config = dict(
    model='model that predicts nearness at each pixel',
    dataset='rendered scenes of coloured solids on a plain floor',
    train_examples=48750,
    image_size=64,
    crop_scale_min=1,
    horizontal_flip=False,
    translate=0.06,
    color_jitter=0.1,
    output_stride=8,
    arch='swin',
    norm='layernorm',
    norm_position='post',
    activation='gelu_tanh',
    mlp_ratio=2,
    head_dim=32,
    fused_qkv=False,
    bias='all',
    qk_norm=False,
    parallel_block=False,
    inner_norm=False,
    patch_size=[4, 4],
    conv_stem=True,
    depths=[5, 5],
    widths=[80, 160],
    loss='mse',
    targets='nearness',
    init='orthogonal',
    residual_init='none',
    optimizer='soap',
    beta2=0.99,
    lr=0.0021,
    beta1=0.9,
    shampoo_beta=0.99,
    eps=1e-08,
    precondition_frequency=25,
    max_precond_dim=1536,
    one_sided=False,
    adamw_lr_other_params=0.0018,
    grad_clip=1.0,
    steps=9200,
    batch_size=256,
    epochs=48.3,
    lr_schedule='wsd',
    decay_fraction=0.3,
    final_lr_fraction=0,
    warmup_steps=460,
    weight_decay=0.1,
    adamw_weight_decay_other_params=0.05,
)
Rows from block 5 of a small model that predicts nearness at each pixel, named by matrix and row number. Rows with one number belong to one neuron. Each number is 128 + 24 x the weight over its row's rms, rounded and kept within 0 to 255. All counts start at 0. After the name is the row's rms in percent of the matrix's.
After each neuron's rows are labels from the 100 images, of 14848, where the neuron reaches its highest value: "peak on" is the class under the peak. Only what is clearly more common there than usual is listed. The data: rendered scenes of coloured solids on a plain floor.
# fc1: MLP up (model.blocks.5.mlp.fc1.weight, 320x160), inputs 80-159
# fc2: MLP down (model.blocks.5.mlp.fc2.weight, 160x320, transposed), outputs 80-159

fc1.16 110 [108 177 103  99 120 118 106 115 134  82 119 163 146 105 124 114 128 155 143 137 120 108 131 124  85 148 119 147 124 142 145  83 122 158 101 101 126  94 139  97 153 162 142 131 132 128 127 140 113 155  71  80 138 120 145 114 128 124 131 145 123 154 141 109 152 138  68 128 116 121 141 147  89 116 128 118 152 119  96 132]
fc2.16 118 [101 140 135  95 127 207  99 104  90  97 136 117 135 119 129 142 122 109 193 127  90 126 137 141 150 107 137 151 143 100 132 140 150  97 113 122 128 103  85 135 171 112 147 143 117  80 177 146 184 130 127 123 109  93 135 151 135 111 125 141 136 155 153  77 158 134 156 135 149 184 152 112 135 136  89 119 111 160 128 126]
peak on: torus

fc1.245 110 [171 155  97  96 143 189 146 112 164 162 143 131 124  88  75 110 120 132 161  94 165  96 153 118 105 140 106 134 107 145 167 122 122 139 110 111 145 122 101 104 128 106 132 126 129 139 138 129 129 142 146 148 129 171 137 145 133 120 143 121 119 159 141  71 168 103 135 110 115 146 113 105 123 161 122 115 152 141  92 114]
fc2.245 113 [123 174  96  83 152 154 118 142 123 157 111 139 102 146 143 127 150 123 113 110  90 124 119  95 123  75 139 162 151 106 129 148 147 132 107 143 103 155 120 108 184 117 136 141 138  98 167 140 137 158 160  97 131 116 151 149 152 151 109 147 131 136 150 117  98 116 105 117 120 110 132 112 126  92 157 143  77  91 120  95]
peak on: torus

fc1.40 112 [ 98 131 122 147 106 141 102 102 136 138 131 124 128 105 101 112 105 122 105  94  84 133 131 121 115 143  90 105 127 103 141  85  93 127 149 178 176 147 100  67 103  83 145 145 152 150 135 133 115 106  68 152 143 133 143 156 148 123 138 128 111 127 139  92 144 153 134 118 121 132 150 133 152 110 138 126 155 118 145 128]
fc2.40 114 [ 99 122 139 149 101 158 113 132 119 144 124 115  89 102 129  97 153 131 119 157 116 126  96 142 102  85  61 144  88 150 120 134 131 143 132 143  82 156 132 157 149 134 121 136 112 158 171 122 100  78 114 139  90 129 119 144 119 135 107 160 170 126 107 120 140 122  88 167 139 104 108 111 157  82 129 148 147 131 115 134]
peak on: sphere

fc1.26 103 [ 94 153 160  99 151 119 165  88 129 119 104 111 147 140 133 122 174  91 140 107  97 149 105 156 128 146 162 119 162 117 112 108 138 118 114 163  96  99 101 148  97 126 133 140 124 119 126 155 137  83 123 119 175 102  85 133  96 149 143 143 141 150 136 109 170  96 131 134 132 150 132 143 134 118 109  97 136 169 121 115]
fc2.26 107 [136 115 130 135 126  77 135  86 131 116 133 125 150 136 152 106 167 142 139 115 144 174 146  83 106  94 111  73 135 142 116 121 141 111  99 152 144 132 115  94 105 131 163 181 129 122 110 134 146  81 123  99 163 106 119 106 160 124 120 139 142 128 160 131 107 122 104 138 146 135 127 112 154 148 144 106 132 132 175 164]
peak on: disc

fc1.255 111 [149 153 120 103  59  98 101  81 135 152 115 161 138 139 122 165 119 131 123 132 133 145 133 121 106 123 136 133 144 146 126 118 122  99 153 162  93 116 126  86 135 123 120 143 108 159 122 124 139 142 130 109 129 101 159 197 127 152 159  85 110 147 130 143 150 125 168 153 142 141  94 158  98 133 100  96 103  97 104  85]
fc2.255 123 [112 125 105 107 111  93 119 122 101 142 137 163  97 107 111 105 156 126 146 112 126 120  91 145 142 122 125  93 100 132 123  97 127 160  83  70 149 125 120 148 106 146  98 135 127 162 111 139 136 117 151 173 145 122 161 184 150 106 157 102 105 107 156 153 173 132 154 146 180 119 109 153 150  92 119 150 121 121 137 146]
peak on: capsule

fc1.114 100 [148 157 127 112 138  93 121 121  87 152  98 143 103  84 129 128 123  97 124 128 143 155 156  84 147 146  88 127 125 104 168 147 145 136 143 147 130  95 171 113 158 141 149 117 152 116 138 115 166 144 138 132 177 142 147  88 128 157  88 155 130 167  92 172  76 123 127 177 152 144 115 176 149 100 124 147 178 161 123 112]
fc2.114 102 [114 137 100 115 150 145 169 103 163 106 121 107 150 148 112 154 113  92 140 129 107 129 150 151 147 104 142 146 135 150  56 109 110 123 117 108 109 148 143 163 120 130 118 138 129 150 175 128 143 127 131 150 129 112 148 105 114 162 155 138 101 103 146 182 161 155 121 105 118  64  95  82  96  88 133 149 100 120 132 150]
peak on: capsule

fc1.233 106 [163 111 171 143 130  94 132 100 148  77 127 103  88 101 100 151 133 158 105 153 135 153 131  62 154 153 129 107 147 116 143 125  66 143 128 104 143 111 112 124 132 163 144 102 145  76 121 120 166 135 107 138 121 126 144 173 126 108 173 114 154 136  90 116  81 112 115 126  98 145 173  84 110 145 111 129 137 141 130 130]
fc2.233 110 [153  79 134 138 196 110 118 167 108 163 108 107 103 122 146  95 160 109 139 135  89 142 131  96 108  99 102 110 106 172 112 114 190 122 110 118 112 126 116 116 126 106 125 132 166  88 110 118 131  77 130 156 148 103 100 120 141 157  84 152 133 106 119 123 165 127 129 149 141 149 100 163 144  89 111 113 106  89 140 107]
peak on: disc

fc1.195 115 [169 134 127 162 146 153 123 139  99 133 104 105 108 133 119 125 122 154 132 123 107 120 117 109 120 119 160 155 125 190 122 101 127 135 130 183 147 110 124 134 124 100  99 118 133 130  97 103  93  85 101 169 161 110  75 138 118 126 180 101 115  99 140 134 157 136 121 159 139 141  97 116  98 128 122 138 124 157 104 142]
fc2.195 114 [148 123  99  93 132  89 110 139 122  76 118 121 155  99  86 146 113 120 113 153 127 119 137 143 174 104 103  83 142  81 126 113 143 157 157 138 111 147 138  64 132 109 121 125 135 138 122 125 152 181 132  94 120 120 140 120 129 132 126 124 137 147 140 123 102 123 119  98 123 178 126 143 121 139 122 138 161 140 179 111]
peak on: cone

fc1.77 098 [132 133 149  70 118 141 154 107 140 155  90 137 171 114 145 134 106 140 108 136 136 135 136 140 129 140 123  92 107 140 127 158 135 141 136 155 105 114 138 180 127 106 129 101 128 119 103 144 131 105 125 134 146  68  94  99 124 175 121 109 104 102 108 104 163  81 105 177 113 130 136 156 182 133 120 125 150 204 125 120]
fc2.77 096 [157 136  85 154 138 127 147 119  96 141 127 140  88 112 183 152 104 134 128 136 129 154 150 159 120  74 143 109 171 141 155 128 160 121 154 147 119 103 140 126  99  94 143  86 122 155 129 138 186  75  77 150 145 126 111 140 127 124 115 130 138 177 128 119 139  86 126 105 189 155 177 137 111 125 114 105  82 136 110 109]
peak on: capsule

fc1.71 108 [108 125 154 118 138 126 145  99 147 155 144 139  71 133 130 149 117 139 112 113 112 116 113 135 107  94 150 164 177 114 126  85 145 117  80 136 139 126 108 126 123 149 138  99  96 165 168 142  67  88 113 116 151 180 142  74 128 168 136 125 144 116 131  99 142 128 136 141 138 101 131 141 110 108 150 130 108 153 130 200]
fc2.71 105 [109 104 145 107 152  94 119 131 122 118 156 136 148  84 150 119 150  81 111 171 134 115  66 116 169 133  92  82 113  73 197 139 117 109 127 156 114 169 103 109 145 126 124  94 131 123 146 123 164 128 106 116 163 138 125 168 117 138  89 104 142 101  98 109 130 167 159 136  93 111 120 143 127 112 124 154 128 128  94 146]
peak on: disc; cog

fc1.173 107 [122  99 137 126 140 116 156 104 144  96 162 133 125 151 117 125  90 131  98  64 168 125 123 137 125 145 133 133 125 174 121 125 122 117 140 126 121 167  97  95 140 130 118 132 137 126 120 148  93  89 144 122 158 129 166  93 123 121  91 104 136 140 124 118 135 107 153  65 143  88 111 141 129 173 136 152 135 170 116 116]
fc2.173 104 [100 107  93 121 173 106 142  84 153 114 127 162 127 156 137  81 123 101 133 148 100  91 149 120 145 145 128  99 107 133 130  76 142  78 168 151 104 147 121 108  64 122  90 128  77 150 115 114 135 132 133 172 135 104 126 133 135 111 139  80 122 121 119 146 106 124 120 135 147 121 110 144 104 150 127 134 110 101 169 139]
peak on: disc

fc1.250 104 [110 138 140 124 117 111 121 140 132 134 138 187 114 116 177 124 143 117 148 150 129 127 144 115  99 117  89 171 113 154 142 151 145 109 131 125 145 112 120 130  81 161 132 124 133 142 162 167 149 103  93 181 159 105 158 103  89 114 147 100 138 114  82 129  96  98 137 129 129 156 114 118 157 132 116  87 148  95 148 131]
fc2.250 104 [128 121 119  82 177 151 104 140 124 115 128 120 134 128 103 159  66 139 125 110 151 164 144 120 156 151 144 152 142 158 103  80  96 122 181 151 119 132 125 125 146 156 156 140 115  89 109 155 118 154 129 125 109 129 134 182 146 107 120 130 148 124 157 122 104 113 121 156 146 157 130 107 132 135 122 181 136 104 109 122]
peak on: torus

fc1.290 121 [103 162 116 125  93 120 135 101 111 108 124 107 106 129 118 132 137 114 174 125 163 107 136 136 102 104 145  83 138 173 119 112 102  84 140 138 148 134  88 119 114 151 161 134  81 164 121 116 139 122  99 151 122 175 142 132 151 100 116 143 134 108 130 121  90 152 102 129 126 162 158 146 134 148 122 163  99 170 132 118]
fc2.290 112 [141 117 117 109 135 154 105 126 154 136 109 142 115 116  82  90 141 144 130 128 114 123 123 120 125 118 145 166 100 111 162 159 129 128 111 124 123 110 124 135 118 125 123 121 161 135 146 184 141 195 150 150 129 116 144 126 117 126 104 181 162 153 173  74 125 130 146 135 117  86 151 100 135  84 129 115  98 115  95  71]
peak on: torus

fc1.137 112 [154 151 165 123 139 136 107 126  91 132 139 153 153 120 154 157 141 150 125 124 181 116  99 125 114 103  96  78 126 123 146 155  77 117 125 139 137 130 136 133  94 161 124 150 170 143 154 154 161 113 135 113 142 158 130 141 128 107 118 105 102 103 104 148 141 141 121 106 120 153 112 138 132 114 105 112 137 138 130  99]
fc2.137 116 [141 118 153  98 162 115 124 129 131 132 189 102 162 132 132 108 123  86 143 147  87 153 152 135 103 139 128  86 120 145 108 125 141 120 126 153 116 148 156 138 160 147 160 124 104 107  91 114 119 137 165 110 130 163 149 155 113 143  91 161 153  80 127 126 112 141 149  87 110 125  96 128 130 115 135 139 151 102  87  88]
peak on: hexagonal prism; cube

fc1.45 109 [ 84 128 139 160 127 134 124 100 112 126 156 127 134  90 128 150 132 177 146 144 134 134 144 133 138 132 155 109  72 137 150 142 110  95 127 103 154  98 124 132 125 135 165 102  99 197 126 118 129 137 118 123 131 156 165 143 146 124  96 132  98 112  77 200 151 146 161 129 126 141  59 139  83 135 101 103 110 123 126  88]
fc2.45 101 [135 105 126 126 140 151 175 136 114 116 101 120 132  67 118 136 147  78 132 157 136 134 110 120 154 117 110 154 134 113 126 153 118 163 129 116 141  98 109  70 124 135 111  97 110 166 136 124 122 145 184 149 139 122 144 122 106 120 152 108 118 175 165 131 184 118 154 117 118 128 106 111 150  92  95 168 120 178 143 126]
peak on: capsule

fc1.12 097 [123 127 110 133 103  70 137 142 146 171 108 110 128 164 181 170  85 137 138 122 103 164 110 121 110 118 140  97 139 128 131  95 115 134 164 122 114 139  82 111 141 125 135 111 141 125 132 101 126 106 146 158 115 149 130  97 147 143 120  90 107 138 110  93 148  99 156 137 138 180 132 187 166 105 138 157 131 141 140 124]
fc2.12 107 [159  83 141 136 143 138 136 128 145  80 115 124 142 123 120 107 119 156 128 115 123 137 149 144 147 162 170 158 130 113 114 155 151 144 105 100 126 112 123 124 136 123 155  73 143 153 118 118 122 146 164 143 117 157 114 138 108 144 129 182 112 137 116 116 137 144 161 112  82 108 135  75  88  79 121 152  96 100 126  77]
peak on: capsule

fc1.262 110 [135 162 136 139 108 129 129 133  97 100 114 102 139 167 110 138 150 114 120 164 167 118 148 165 156 149 140 133 116 165 152 142  85 141 120 147 118 119 113 107 133 144 131 137 140 161 128 144 116  79 128 147 136 180  85 121 124 105  96  98 110 135 108 181 128 105 103  85  99 152 124 120 102 124 163 111  99 156  84 117]
fc2.262 109 [110 142 106 119 137 168  86 163  85 105 140 149  72 124 124 132  84 125 135 142 129 132 172 116 146 121 122 163 158 136 186 169 142 145  81 162 168 135  93 140 152 137 131 132 160 109 136 134 153 159 104 138  81 141 128 130 151 137 142 125 126 112 156 129 167 138 191 112 114 112 127  91 132 106 150 137 138 121 150 121]
peak on: star block; jack